Weights of a small masked image model.
Model: 15.9M parameters, 32-pixel images, encoder activation gelu, encoder num experts 32, encoder patch size [4, 4], encoder width 128, decoder width 256, decoder layers 3.
Training: muon at rate 0.014, 15900 steps, batches of 384.
Data: 245000 training examples, 24.9 epochs.
Rows from block 8 of the encoder of a small masked image model, named by matrix and row number. Rows with one number within an expert belong to one neuron, the router's apart. Each number is 500 + 25 x the weight over its row's rms, rounded and kept within 0 to 999. All counts start at 0. Numbers have three digits each.
Before each expert's rows are labels from the 100 images, of 14848, where the router gives the expert most weight on average: "peak on" is the class under the peak. Only what is clearly more common there than usual is listed. The data: made-up road signs on poles.
# router: slot weights (encoder.blocks.8.mlp.router.weight, 32x128, trained with AdamW), inputs 64-127
# up: expert up (encoder.blocks.8.mlp.up, 32x128x128), inputs 64-127
# down: expert down (encoder.blocks.8.mlp.down, 32x128x128, transposed), outputs 64-127

# expert 7
peak on: backdrop
router.7:464495514514461529512504483464549471522472511482479463455518484517477511506472533494475517498521488525489495461479520539469487481497439497484479539493477509472514476520510504537475499506483527
up.0:502505471493499484540523536463529455552504513517481517505476492519504485495473499474534515445534517493493494536456487504472557499481523472473477520490515473516471504469451504490543488497495497
down.0:512471532525556510501507529549520541464486502472531525501501544506530508494518478492507506528464446534508528545495487514492508513517438512446498507463488539499491526517487511517492521477438520
up.1:522558485463476502481503479506499457501510474532500499477504488496479515466507531498521486517493465555507491497536498487510527522500438500489536549507528478518467492524444516476490487497511512
down.1:521472501552533495460516481489473471465506517530482483493539502500484509536532491514529468509545540487505540510475521508460451519530463510507475489500466527492468504469500470531532484498512493
up.2:520512480438487505548529477473485479540511486468527517526489469440447505501503486522556558501492491523503504488509490501515526520473470537495510491534485499542525527486513505490479507511496480
down.2:519499503495538487504505514491492498509504500496480475516504477513494513464510507477488522477477492483512487493477474524501553486536503482520527495501500545472471488525534509514489527463483503
up.3:477492468520456487501468512471477496477520520496489481434521503522526526525527521489559480492484545502518508530511491514541466545495530531509466502491488507530510518514477528495491499505494456
down.3:477456492494488523511508518507560525493540505516520539528497489498502428462495472513538470446494463508508533494515493512463475515484504464541449479490521533509527498521506493521467540494510455
up.4:520517508510524507483498533534474539510507473499478492457523485533490511454523472521500510531540483471504474525495470479447455531457526505500510536464557507538502506479491507495488513509508483
down.4:528474503537467487504499505491494524491552500459543486518516491499476509511498538484499481520505572513498511463526484511478499487500501496518523488477488520503514504493478520520475538495504516
up.5:495505507493495495512486525503478508486505474518496469465506473458509483521517438466534528473479469497479452511491512515501550522488538494465501462466527496512510481476510525455497493499488484
down.5:474488542514540476494568467469538518505533520486517496488471493536471476511511514481462521535513511496469518475521476521503475465488499506504473487481490469487472483503473505531506534501516516
up.6:530501477503506469493508501449522492498502507513487512443491520483518502520500507521478492527500444494497461509507471529506522534535495506495475545511490500537539516485467481473459520535426509
down.6:460478480512489522482504483483529499477441560515509491502530483501475477487508520474510472489512499521518533494500483463492491541487488507473504494506525478457525480519502550476503521480518519
up.7:502502526513474456507563521474456512515492503482491553484476501446479472501465458557512463497491525484491548488483524437483489523504509536515492498551492497502508491500493485527493517527540499
down.7:504530481505486527500485511478436513462511546534437494513493493487498522504483483479492519462510478507490506482500504497472542526525515500502491498494438451436516499469497442507478491498521517
up.8:504517500500511492483551539538536542562535497517510502536507483477500489475511502506498512454510521537493546490463511503494522533484471531462479475484504496506493518492515476493546468486520500
down.8:479513504525532466485490442490490475454516482550486497477488515510501458503495503477517475485496489487503498500539462504440477479507515507484547517517493497464553522514544492522474500519491522
up.9:509531494456498508514510498486484491500467490465457471547510495468497524505518513469523533447492511499473477516462484482487515519546495513514481509481495482492527494517534493484476496522521505
down.9:509492497496484484512460470505489514513503517488512515471545523502523513506492464515459475482514477460494471483515476540551493510468493513520449522525519485495512505503507511566505486453468465
up.10:519482487479498439500494475481519474537485469505500501507515503487523464484496491507483520521494495500459485476539507530473460540489531540541490507477518491518476492510500494494492460498503512
down.10:498502521501545540473512520512496514443499533497450480489465515521476511514511487525477506506536509461515457521467495469479524492505478516479503517533509474467528483496471488481501546485518480
up.11:449510493494513487539519503509474517485516519463481502462460481516533506498539482499482504522521486511493527465538533509503492496464483525471470526489508522451490491432486528540494542494537481
down.11:537493490487504512483516510512535523501487504519549513538467497526520475459488462518509463458532560499499467509470532438508491536501540514559471505461487490528507474546522468487491471489491523
up.12:531456482497485496494514516496518524498536507570495532535501522517523475505504491504541550519513549493457457518502435500527511492521519517509466505504482538472449506524528499479525495440493503
down.12:487507531515543484500505506545486517523444498450515507505508511514514463492534499481484483525521466483481537510505507505515524533482487456465507477487511469487518496481503479522508504515539488
up.13:476506490538510471531502531520496477521508513517457505496455521489478519514501463475452538482475499502494477500504503472501529531497495476517501492511507490560426456440486466533482514515496511
down.13:560483494455517494501494509457485518473521519471536458540509516544520456506547463490487493488457518500489511489498479515513487510475512509506493470526504496530490531508518530453522468496495532
up.14:514525503505580490529505465532470509517495495498492470532521499550533518480473509512475515529490499524505526495518432514482517498499522472524506519490497456554490462528470510501530513496540524
down.14:465506497504485475461460463459530553468488508508519501492489511504486476492518482523537491551494514475515490499456513495481503536461459522467471517483513538484476523483508476481478496497462490
up.15:480521460478494513502496533494514521550511492511449491483496469528478473503488464521484511529482519527492533499538463468523512495470496509459498483521514426489510511516497482502531508503521442
down.15:571495521508544503495497513474528466504475477514532494528508515495509500519517509508504475500545504477509486503513500501521501529478527512484547499493528548527493515518498450521486519481485470
up.16:553500497510505491490497501477498485544511508494522463467538487471493491482479453518492493467531503494480494479500493507504522537492519484497452437528476514547467473474495508510437493464475439
down.16:495507487503517488503562495491518476477525487500471500515514545520480502496512491489451514481469500482490482491513512542480472478492446476522516506473447534525516524566512526523517487443462498
up.17:519517523488553522457477507499490543554514521488473535526498499511473448478519499479487487515531469507505498476470512473496494536530462505527499435533508517525467509511488514480526501540492489
down.17:513507484475473531505527504516509488492446472533490476477498496441523502526494503524524510508503476478512484493523447508520535494498524501455532520493511518534515468464512571458483450481479496
up.18:528492525499472534473524471542513548509519536485492510513494457511453479452503525525517512503533470500480466528485495544538519539488465501498444464508510463515468488489506457506482519527499486
down.18:463490518500474464525499514472494464478496506501485510481521483458505515521515506471510447503537505442519555431492511509492519454509466492524500548481493519460489507454516463460480516490483492
up.19:454488510453482504517473529519511515449511503508506474481498531474530470491494479525520513522495519499500489471524542517517467493465482516493521488468476535461486499513491536494510516475501483
down.19:495470512563501530493478515529453486523470488476520573504484516490518505527483479459494531477526518545501485491475502477474502501503471457490524478479462458494487509457495502485529509491524473
up.20:505463493458506488538499468488488509525487503574540475504478503517545527535485520489530513518496568467520519496504493514524512520498487512454497473515525486464472490495466533483449505504514516
down.20:512473456511543494517518485471515528529515521480488507478520524489491489463484499520558549494551467511494481522492450470511498491457503535520510451490495524562524524528472454497488479510533466
up.21:509529502500513480476496478505498503503511498493481524530503479487518505499524535500510452530476575500476535508485501474511499506478503522484516510508485485453459463494487484496451478549497498
down.21:521530499477430496467495449468505505490481481489508483514527463512482507499449468507506516487516484499492494536517521523494520481469533517556455500474489500500547486486528495457526505521490492
up.22:499493483488539509501531515482551497461493478480549531486502523503524557501470529487523492513499511501509493485526489504529514496529509474555513468499488515530462527505499527529494487514457515
down.22:489515502479430511453470474531486519533506548478496463493514510510483458512519459469498504482452492504514518518486475508515433504501445517493506498517535512482543468512514520482505538473497510

# expert 5
peak on: rim
router.5:504488417501493476468499487514461498481483485493499548520512502507516484506487529450499513483483504450511448504502500497510526510469500483495502497508551489506475456502488500511494529449467513
up.0:454532487513510498496470494474502506505511480495482504471528472490494469476511485492454488499495504477522491480505459461509505466434483516470519465517479447527569484490498525500483462519527509
down.0:581494511499493512448536516545506491535482491533455503508489528532515482470491475499532490536533448536507502527490497546496488488517494492469526529533558473496452499476510480489519491514483501
up.1:495533528552495516506514486493510481466546479520525485531527504478478476519519478512460519500526510500500519406491524509477500507480487488530475516516479465519536459529504499492521509528542497
down.1:517493506533490472469517528545492526563513494483493513485488507490534501473519484486537479533484483490502459533472504502508495482496498455454480509499509506461485506486498512482494489477509478
up.2:498498545496467467496464484539531504499496488515460486535516516497518457494503496488468499450517514487478521504475500506469514504504517471526542546508505508512512505499493506485524456442534483
down.2:470518447494480513460493525495514546508514468517530473492500529527498469516486500522492494538493484499495507487534508467528451511485508554472463444458501482492483440490516503494453505554483523
up.3:497501525505525487474490498466510505502446521523542480478507505542488511505503518510480508513483538485482505504489466463528466493456446480482509503470499519500506492520489457512467456570470502
down.3:471524480466509493496473521518527467485555497498512498479509486519506456491469549508533498514529508517543469496482525526484549535481468480505544518471516516465475516513514526514498458466483480
up.4:517521490546524533511509502541511492510470511491461520538535521505524504519500526497510500519481519514513560485530513499499519500498515517509510472475537494457513490521466486526522475497495477
down.4:510481508515478467470495498516483540497503498510445505523485468524530556461508503584477498490488486509507451503491496494534478523470466503492517504531508454505460515504479481553522482512467524
up.5:534495516528442467500508522520485478497556497480521481468500501531427516535496505515488511497495518517492509515541491494518538497495495524534508475490480491480478542474485488475492507524512499
down.5:511533494503490508476492499498511543428496496544518513528546516500481480485476482503547490483493499511520513490484528494466486499546510468488527489525498573524499487556497531525491481513436507
up.6:483509475501548505493529507493504468471485520477528493515460512481499490548538483512525503499564508546514522480464489532533476495512502507506514436525468507529502519462522507496545503537552457
down.6:483522532496502535488465495470498544512489441432522521504531469487478485491483490505505518478477522445465483501490463529499485508504493482542491553489498517470453501476509511534454502493500523
up.7:540526502507550522518498538497522501489517534506474469556513469483493504477471522493493516495550477481500560482496502487542519464495481501483512512467467505484445487443512498530534504478490520
down.7:533473490471496463494517504460500506511447524476453457503523479512488486532524508491532491543483510511504450496518503533496498518511521502492479499504531505464456492528498509529465464526539495
up.8:482511540515527478522496480486528511532488507542480500493499529501528468556486466518493472492510489488493493541517486533534486474531496487468524512498513509529495496451509464493482474506535559
down.8:493513498544476502552439479502463525513461498469451520525514477506511510506457527468515516517520501488513505490513525506427505533496509509529531463497505507518528515469484531545515520498512500
up.9:498505491481546519543518509482488488505513488486460532525526510470467518543534540508509497480467466538541549493515477490485526516481510510451465492489516534518532517505523533503469509509499466
down.9:478521527529463481528497489514543507483477495498494469489465482541515491528480509509474515522505542454497459524517550513467495529507525487506499548489473495529502494472504467536496491487512491
up.10:485535535491482489538477450474471499553524494533527514518511484482495429509546503496529501538475497542537488474553513517488467498480551526535526527515504495509523509472485500489533471514510541
down.10:510500481522504496525461480542501496466503475526486476511503472518529493501496528518479560475488536471491504502505482491494512498491477520534496467463521471492483506495514475463509522507501506
up.11:484512529479512486488485503497526528453483505500514488477462532482505535477517481494491540442524529511509543473497508455549501530488535474502448468522483495482503494535488490497470494495524494
down.11:551461519505466480511527518473509522498555506491491511483460496509508510492531491531489521540481485488489478455520534504453472498476462511478501486509479547467498506500540480536513514471486472
up.12:510498493487532513494488470526490467483521521487459477438493508486472483464519473499487494558489493518493490525489510456511505474497526464523496540529543467468506493522500511511425530503482476
down.12:545511508511490474508498499524474518506518499462514519517507503524486445509538528518508454523459459535495514542503468534506514469526551545498476481499492476548504556530493523482554507527501518
up.13:525483542520494491463533503443474506507487481517526511541541537503511518469455488564500480526493485499468518509492503493464530482494479535474482480530506533480459525494461484488519452514518498
down.13:489469503482524471472555475507549466494545507487549502497512493525520487544526502509467513473492491526479462465533485500487499517511512452469494528505478497526484506522503486495460506458470495
up.14:497458478500511451450473513444554520544449508468512482547492513536478524500486468462481475485510477474492518463484523527485494479496451482476506502537534495503517499508501496482485492525539500
down.14:495514492464501537512466516477487519508505514512494489460486507484541497487481530544490451530492501474498557482499508482518535478487507535509497475467463535484479474508531505529523472518511477
up.15:492490517472546506510531503521497519586510534472498441484504521503522486477471484508481471493486518438476482543469490468482502465483524522514472492496509514502482495516533512480479534495501514
down.15:439508520490478504504450460510481516444518490511508503452544538480499512506501501497453511479479470502526487513522459518544497496519493516505499493486545522483454525478505470485513500493520516
up.16:510495491510502500499486490500526482505519513499527497501517480511448533496537469495489460497471453496548496482540480523535559468485504463451548538501483486471489500504502538484529490542528495
down.16:527549501494454500505503493510506496525459507526464452477448485474519498529508485520510487529526526490521494507504477494494485465512524507491449481473477481497523508475514540474487500512507513
up.17:495508515474556481478510516466510495497515517499507471494473509517497508484522506488520478488485546505514519458497482513526539498483473547523520470487536519499524537510534510444551494522521515
down.17:498534505483521508504487505504494486462497543489475467496496530495518505501496509546533506517443519537489484440516471516508499496512489489519547515470506479500499499541520532476533537479506560
up.18:526509536464479467502462471492480516548567527519473510481495482532465467450497520522515456539460505523488478492471446497516480522494528479494473478569521513504502517493490511508508503519479503
down.18:535525555510491497493487489531481472492456480526515489486466489508520475494518522477512509452488468487517499498464499520521500480533514501533552486467494490503496476508518484492522515502504549
up.19:476471478471489512511464493491475528509504491500538472464511503440499491512499477506513493500548564500499504502529539521542504445539508522523470518501511489472474452515526487494534502520531510
down.19:492485506520524480474480508512495465489491541499525502515502490520471511515482520483458500524468467515500500511508495498492533477529506464484541467476477480464488599508569531543486512456469496
up.20:503526511494469492486514500474469522481498470446534495487525520565499520502528467521485495467536452513487503518496525540479499546521463477477487506461490484515514514478517502478511518520476505
down.20:487493527509496528534498522496517514506454468499509473543514501509500496444477473478489516505463521529490549506507479499481483477505537504492466566511474493493499519550505511512538520461567498
up.21:503473517489509537500496535521504496505473542429491501531503509504485464533477506513468481467466525516452551475492456472538491487521511494494477506526511519532483483506501476532472494493535524
down.21:514497518480527511508492515489496481462519478489501455488544478468445529471483513473476551501540524455509515537486515529483510519486492508495488471455482488477514501519501517533521502503495483
up.22:505501530473467449474542494492507501489485465512493504502487475521498514528456491530488486494506492508511502492507489467474524522527432508514534481537474450474505506526506554489484508515521498
down.22:510527478518511517521527517538512490494506487514503521489495532503505487494544481484476486475478546491483448490456522503476517490498530523501518530514498494537541515524507501490463499503478491

# expert 25
peak on: symbol
router.25:501476489483509517505480504530467484545513554514480495522534498486529467515505500505497462480498480482524489494538506513470513491510481498517535497488524531510536513474525505485506492502518486
up.0:525491515486483473486508493454565501512527536496521485520508518538496525506530464518464540435501481491489471500505542480483486462499513488501471488507521500523459497510474546494514536553531480
down.0:477491501485509520465513496530542525511533499490477509512520492503509495520536533511544493534511490469492501529473493519479469541486480484467475505544515489468511499516517485522525471499504494
up.1:533518487531497492464538493496502508522484480526517521505484481480542508449537506452551488464476503556517458555475486504473515502490491508496490545537527523530502532512446473473471495495536467
down.1:480512473492498481496464514461504515496453446514510514494442507449496456501451523514509491501480524487500491503492481496488485461475460529481461516507504503537539480504520481445522497504548482
up.2:500499527472508525463527481485484481511501452519485464543488491478485487509483514477535528474525529474504442499494520527508466555508524465497492517501456447517464494519503516521455542474495482
down.2:501467469501514515554492494489482510513494501536528502466498536494552474487560510524496470524491507496476567504559472482502494475488497493523524483490506501517515519529504505511507493529454521
up.3:520530532501525480512473521482467469478524509492568499487495483496489518556508521507477502535490501464526506580479454506520531497505519476474530470520523490536523451452469482485492499535500506
down.3:492508518496525528494542469501513492506508501502461491473489505530469504506536459476509515479498483506506527500476476457517508507525520503522519489488497485505429504531530545515561475499541463
up.4:478527499514518522514510461448515494528492501513504498446544504481466485517500550518494500494496527491503515512524498475535524484450503516526504479467467459497491495533494503505502467475484493
down.4:515511496540489445511471498530478522459455485472524509494449485493517535533490482455461503507526536488470507474464516521535457514522495505463553517501510472513511497509505498509535493530510520
up.5:481486496489526494506479528527478485492517469512435520514516546497483519513466495521468491511504534492492439536496511510495479491448513491498477494501473486545488505498495512518502490536473525
down.5:495460495487511486513508536527519494532517464518492514497485502488503513517478503508492499495497558498507523502499476482467500496494475514499476485507510529506469489497483457512499515482468552
up.6:505514481499519496493517507516444492512493534482536543504504474532492555492487501502520467518478537480505507547523436500510480503542544459484522458458493521535487471418513496487487510500483504
down.6:527503511501561514479479486506512551509506516537495492496507445506522507493542487484509509512496469498496512492501509577544519459493490459510526462497504449417478483500515536497481500449481491
up.7:523516488528507523472499482529519475517486460499492473514497484463506487479522535553503539489492476511535506470484520519539513535487529510462496508509517459497453501461476542504506515463460488
down.7:498497487502502486501466465534497490531486520491503527467526496516544451494541537461490502526501482480472495527473522546468492513451481482464492514438508526475534507476498428495474499495468518
up.8:524479493494500496488510502481495487496526532538477546480508494477537468508528522547510552475507536480510529435509523450468490494472471551472514490529559500518480536520523483445466436516516486
down.8:507521524458504500521460499501510481471449458471488524501455512491467542514474486526508494487496478488501465562471532478542486518501529482472490504465480500499536506470505560500527484471494464
up.9:469487473491513504533500478482529470489506529476517514507509506465491521489501530497495500524489447482511534465507557514528513544482515463553477466486521453471425514515501516493495499503485506
down.9:495498510502506499480547475508450492518489491512479499513487504515484516507505457518498512506533485515488528507512468505543527525495496497490551534513530500518517472465476550526505486484497506
up.10:480504549488484514505524533492507481491481453513495515487515479503530472470495498492508503509505469472530497496501470485509474491509467495518539541495506498514491479522443524524513472525533532
down.10:507545453490501497463518464505521489477514492530513462493481517463504498543528522512487496508515492543504497450517496489522506546481522539516472502521529499521480456501510462476503488501515454
up.11:516515478511532535502463544528536550503516532511446468497468481516534503458511496484491536487510540489478493535528508470491474487480484502514490522546530488463456494545500490494472565496543474
down.11:478492512494493468534501511460478527490499508511535505505483548483432483500508431499521495492474478485512497464487487520505483494502507491491517469491459478488480519481496551507487485487516528
up.12:505512485483488540470513501508487506519501536484513498519471455515544469491467486503532518524458482474496519509512490464500499504492483495529506476457470540453497478484512525454519535524534456
down.12:479505557491521476488480478480515512475505465492500486490538534474473504480506490507506475499490508508510499505487490547491503464483520514457503516489531475491474537541512512534468463470471505
up.13:527527457486502505510530532457486525542451519479480483459464544497465487504493498499515461520571530504504501526447529514467480498487506466462535524535492490490514500493477512499543507483499489
down.13:508446535508552495518531484464495490504522469555492522538497545520506540505513535497517483480527502473535493468482475520535556490553460533517507506474479537534532479486505489498478502511519509
up.14:444508512478521510496454505453546535522504498524501507444474513491490532530510460453479518471511490550527491504508524508538520473471533461471507533505468492551519482477472511529501525493490505
down.14:436515509494495540521506523509520547533532524488493479556484531522494515488505513528491496483485511505506555514502525512498501491532483535489448474451499484516453468532501536473505504517513502
up.15:531551497488468477540504520486428524499504507510496474473468493476490530508523503417500514507462498500526513481485478522507498502483489520526515496480533454460505526527497493523582477496476499
down.15:543503503469517479508510482466499500450517523467527495518530516542452454476443511535521505503499556517510514468498498489502531536504509513466521491517522494525503548497544495466475502534542508
up.16:526472520479520535532492524459474524547535513530494484510507529521471533504466504504498498498510477523487487519467539449506483507492499494541511483502494516428526514467470493481488505505525489
down.16:494524503477468494485463522479486472431504511475506504486537510477448465498539541522487483468556544486526459475471479523507515534478502510524494490508498451552482509505486509504525516506511493
up.17:489479495512490467459511511520480500477519489500548469512515501514527465535483523515506524498542538458492526482536486504505529556483487508500455492487525470483538496493541492492549511476465498
down.17:511526501523477519501538482530466516508460518472461492503477482505461485493497514536490485496497483514499498526453537512461515472511511469504504477514478515471498501501485500478485518507531458
up.18:498550469457515511495522498504460482488499485516505530515499525479503505513476491480544464521500457551509501532471509475468477485546505499482478486503530496449485477522480479492516528491479469
down.18:511463526543464487520531523493478502523510494466506484493507446487448522479504535487475542442505489521480506469523529464518467507465517501578496505488520520530527508492516511492503489473503510
up.19:486488510528455537534537465474539486485504505465514504456481494473486479534515501475504506538530494502492479506495488506471479498488492509486558553554487521479512480503523503506495435468464536
down.19:503492510487504456460514490473532505538524514529504469555516542488486521493490500520547514523471487487532478478556473501457508473461502519528489491504461514492487496517476507531461509536512509
up.20:546548464483519489487448503538477482495503484470484514483503511517489488455511488463494515482498524494491530521515493476508527517524523469554512495495504480457436491519518483496497549515502477
down.20:468503506479508464508474505526500492515497497511558513486493530516480498542521530477521480461489494510491433475485506499519494488509525523496507498494499499542489542464532465478484495493506525
up.21:470554515511455487513482509511531533523494502494511501492502451517538478480533502500552513492526536498489502518483473523492509479501521489491513488519504488482530508522427443505515496487523504
down.21:554469521514513497546542490518530499488496453484483490521467497507449498482517473493457488503494475516513495498499466487501508475477508549501473512521479532538491545506505512488514498544542489
up.22:494519486473452442531512432479499490508428457482492484471533497474483473466512538546523493532528525506512487482510497510489495522453501533510479516511501492496499480485506504477518469488527489
down.22:508510481504536507499517476540495497506521484467477500525449524501536507511499495475556520459506484480484500547445513503513500517542467510474480514503488525499499524516513492488528515487563468

# expert 8
peak on: face; rim
router.8:527541493506518454461517507482497463503560494501537474474497531490498458480474490509499489492487493442495487499528493532480533512510509511512485513513499501484460466493526527511508478557489484
up.0:518483531490552535535508497523545501504503498487524488502517476460494497511500492515524456509500512550503546488477534491545467512466510516463501479501512479517529526473490499488459507528509509
down.0:513514481499475487514501519512481496483486473515518490488545520525496500498531514461453466510526537514469448480534472465523474487507482486502470502479527552492537459524501519524520510470493510
up.1:515476485550510473462549435494506502472471496492520522533512482470511524507471517537466545467518479473502479476512489511489528522524465487494497529484437511506473478494489522527517478523518512
down.1:436505495507471536535458520491505464472500515514509473471496522502480500494565452503492489485462495503521546532482479501506489518501528482495472476517496485525534481505494508473482499445461478
up.2:462485518481444486492517486537521507474482486484480481498507506497521528478471512512538474509502516502516561488498484524499489463454498505570495500505543509471483494482505469500487515522536489
down.2:517506495513480445500500491473500514505526445474464520518470486486448465517454481503478492516505487494511477526481546523474517520514476496471479483491491488518553468514479496496494504493509506
up.3:478471455509462483467470517506482492472443476511522552488498503491488503472500538508482477463465544493505540454520484516496520545527522529525504509525505470496510518515491504457545477495524538
down.3:500478546498524510508514491564485551558537487530465449518520496479524478504509483508528527536462503485495458530475496506500491495518498489463490539483475522513469485427500479497489520498546475
up.4:516499510526494542475466504506523521506529466468478515504482494486487451499490496533464530543510484479531490486490521455534557553492496485526532534488494508489505512467485487491501526490515447
down.4:514430501458558506499501507522481541500534487503454511466529509475512499487517475505511466459482505512476491552519491493499485481552482458490475490496506480462449501499469536508454499487446509
up.5:503466484519470512481488533485478521478465506479483524517533487507493467498507548511471547542502504489451492502534478505491515528519492502511508516467488554497480498536469494490505474489537495
down.5:437492492508524509501475491509493486459534482556501513542482502470514516491525521506501506498506470519497575492435516549485485487512453476490520490528526514523496463453520510512471530509471470
up.6:500506473526517488475556517525467511462474496494525539509532522518527502495467537527469488465524462483435526549462483477520526519495501488479441506456469564495460515515496525507482459508495486
down.6:503495505503487481485476485449488502506487492573546491548502487519489481529496488516504519483499509548522492518471527525541472517485504482551524525497537463491499493484502483549477516499465515
up.7:489525470512525500492472497499493509505514515504540531523514500503497465482519533512453431541497517538459546494432504509520515522511501514484535542512492493518481492531520528501505541535528499
down.7:486527451515499471493505520528496514500472491531437467465474489509535516488477510474556497534525540515513465527537499431523458491493491542501490529500513512525501493541476512498505476451464523
up.8:495487498469497493517462495473517483536468486463474503495525458499524538483481506526491495514504496476521460538483544550498486456490478533489500540515485493501486516583492524518490490551467541
down.8:470509503462474509516486533539518505505462506498502515540461495512472534504551495500489544536492475462491506490515472513533494482487509495503479499473501464467558514520500499480500491545508502
up.9:466469458488471539492495472482466492537507523489503518522528501493452494534489528504505505534528496551462491499519512482457492482530556493532492470535510455479536532554519474505515477476492552
down.9:507528559511486487530452479533505508529483501474499504528527449519528520527495487520487517470481459524500506475512507531482496507468517483518509485502496554475443489530491458499493454486534486
up.10:510471497549536520484510535539486483544490435548494532484491479535491496477492532530548495517480512514497517514502537490498528502464506499439505501513502534506502533514500515501484492507458501
down.10:532536515507547505464482488473542522520456500447546503511516540467518476469472456493506500489507478493488468468483493486512491460543475513480487555517524505507513492471520539458476461479485496
up.11:542574500488475469506472505509491572450483545482484537505493514510527490510475499460489524474500483529520522473545490518510496524513481484485452446505502510491539544494526461551498529513484512
down.11:520512459513541504485525507517515471525476523511424511517496502509495476467452521544530528495504520516470515532487557479513508502501534511583494489471475456488470480483548493508487546508530528
up.12:493525532513510514544523471506503517483513464476548536484506516480486510509485483523473461484486458524503528512428500527539508501528491538537468470478497495502514488518507515515508511520528553
down.12:500500451521467507518515493488497490491504469542548468535498521533508516500535570530555461545526528519489445475559507510484514527516509461446482491490498498514537484510495509527519487528515473
up.13:489440511531506502526530510478536524535467474472502499502499498543522555510516534504517517461516493513449547500469470517447489502503493484539457528457499450488498543508495454507490524483489518
down.13:471497502486499496533473475529492497499481518502467549504475518443474508483467492510449544513533488508510469495516535463522504493520495516485534452503505504496499474541487458512514507530474477
up.14:509483516513534486541482514513499521506526501513522519512488511559428431492479498549484486499514519530493475537510482494512500493520497475474526498510475462474536496559512459536467459478515537
down.14:505467528502482521494491475469545524467441498508522468522501477482549509496492501461496511449452457497521557476475488544500487510544503457462522482457470497500488493475483525481474463511501483
up.15:481488517496542481559454511496496474492460431480410539498528506528481493513497465523490477539501503507481508499504526503500461543515502520535488542507496477506511513541482516486487508511502492
down.15:519485468491491507473485551528546501496523501475505483488452510477495483471514451467490509492487485482514513494513501459549516463496515541489528466515479540473540476518506538508468506511491507
up.16:503529463503501493488498468453512496458483503472514521499500450455484495512550486519496527482499492479494459504470521495513495500493518543506519463505485461524512516522511488529483507501450504
down.16:474500466489515523518503508501494474505488488512519477521486482543511518512538522481481427530513508533526540467493487520512492516519494496496464460516504499469503458496526501497508509502475455
up.17:504489537528522501532524536536506506522485482496464504509525500488489478488489527548491565446518486518499482421452511476467488473526513490505481504521486482542486457508507503503486509459487529
down.17:500494485478514502507475489489539469490536494529490525528464531480515509501454503494468541487509517513504472514500482492508499568473483495500489443502536481492504523489487531520497530504472503
up.18:534508517489508494521560480464492472446459498470461504471536485487499521498498495511487543475497498514485467509509505470498472515525459510527491468460465539512466454514510485538455523481497493
down.18:478532482472491464462518514494528478508510469486526514514477524484451518522537505495479511479518529531505489490471504494476481506497515542475489457509508483542501462511517479504511524466523508
up.19:467500445477491507501494473516454517494501486556473462515494518486507506480477517516483516522508507495495470492477492482516481543497502534514529562472469484472491521504544486490507496507472527
down.19:493503534485523511520476550515496512515518533507487453471530466520504493507539506486523476512509468539523479544483526480524503492511508486493492538504509489504493517535499482467501508481500544
up.20:494487448480510507459546492464542520474456485481495480497526502504507506513504513489506510507479479471484461487480491466501526518497497514507473479506524482501523466482488492480536543485470477
down.20:510506494506515476522502522526464454546523463514529521488483536493485512498500509521471506515537515450473521513496469514477489523519473491494516491486537500513489490511490475475454493479517494
up.21:513521483511494535522500500494518556555492511499462520502496456515464484469526498527497551540484475483470553507485514482503508468516502542502488499515526490540517554525520502473506468489486538
down.21:512491514516534494516491521511429487513522489452515522522472516486508496482484518457487553440502488513493502528498526476483550498482481475436487484467479480502518493487511458466483488497483481
up.22:498467504456526550490484497512521478487491525439527470496499529544478442514507549500493534487495484494511509511489537514458511514570459512500549474495520533535494476530508498508501507504474468
down.22:500500472492491501514547514492455496497501508535486540488486482476499477494464431534486470428500480472482532478474516498534486470450475467483492491526476535536499509466505527501496473489520456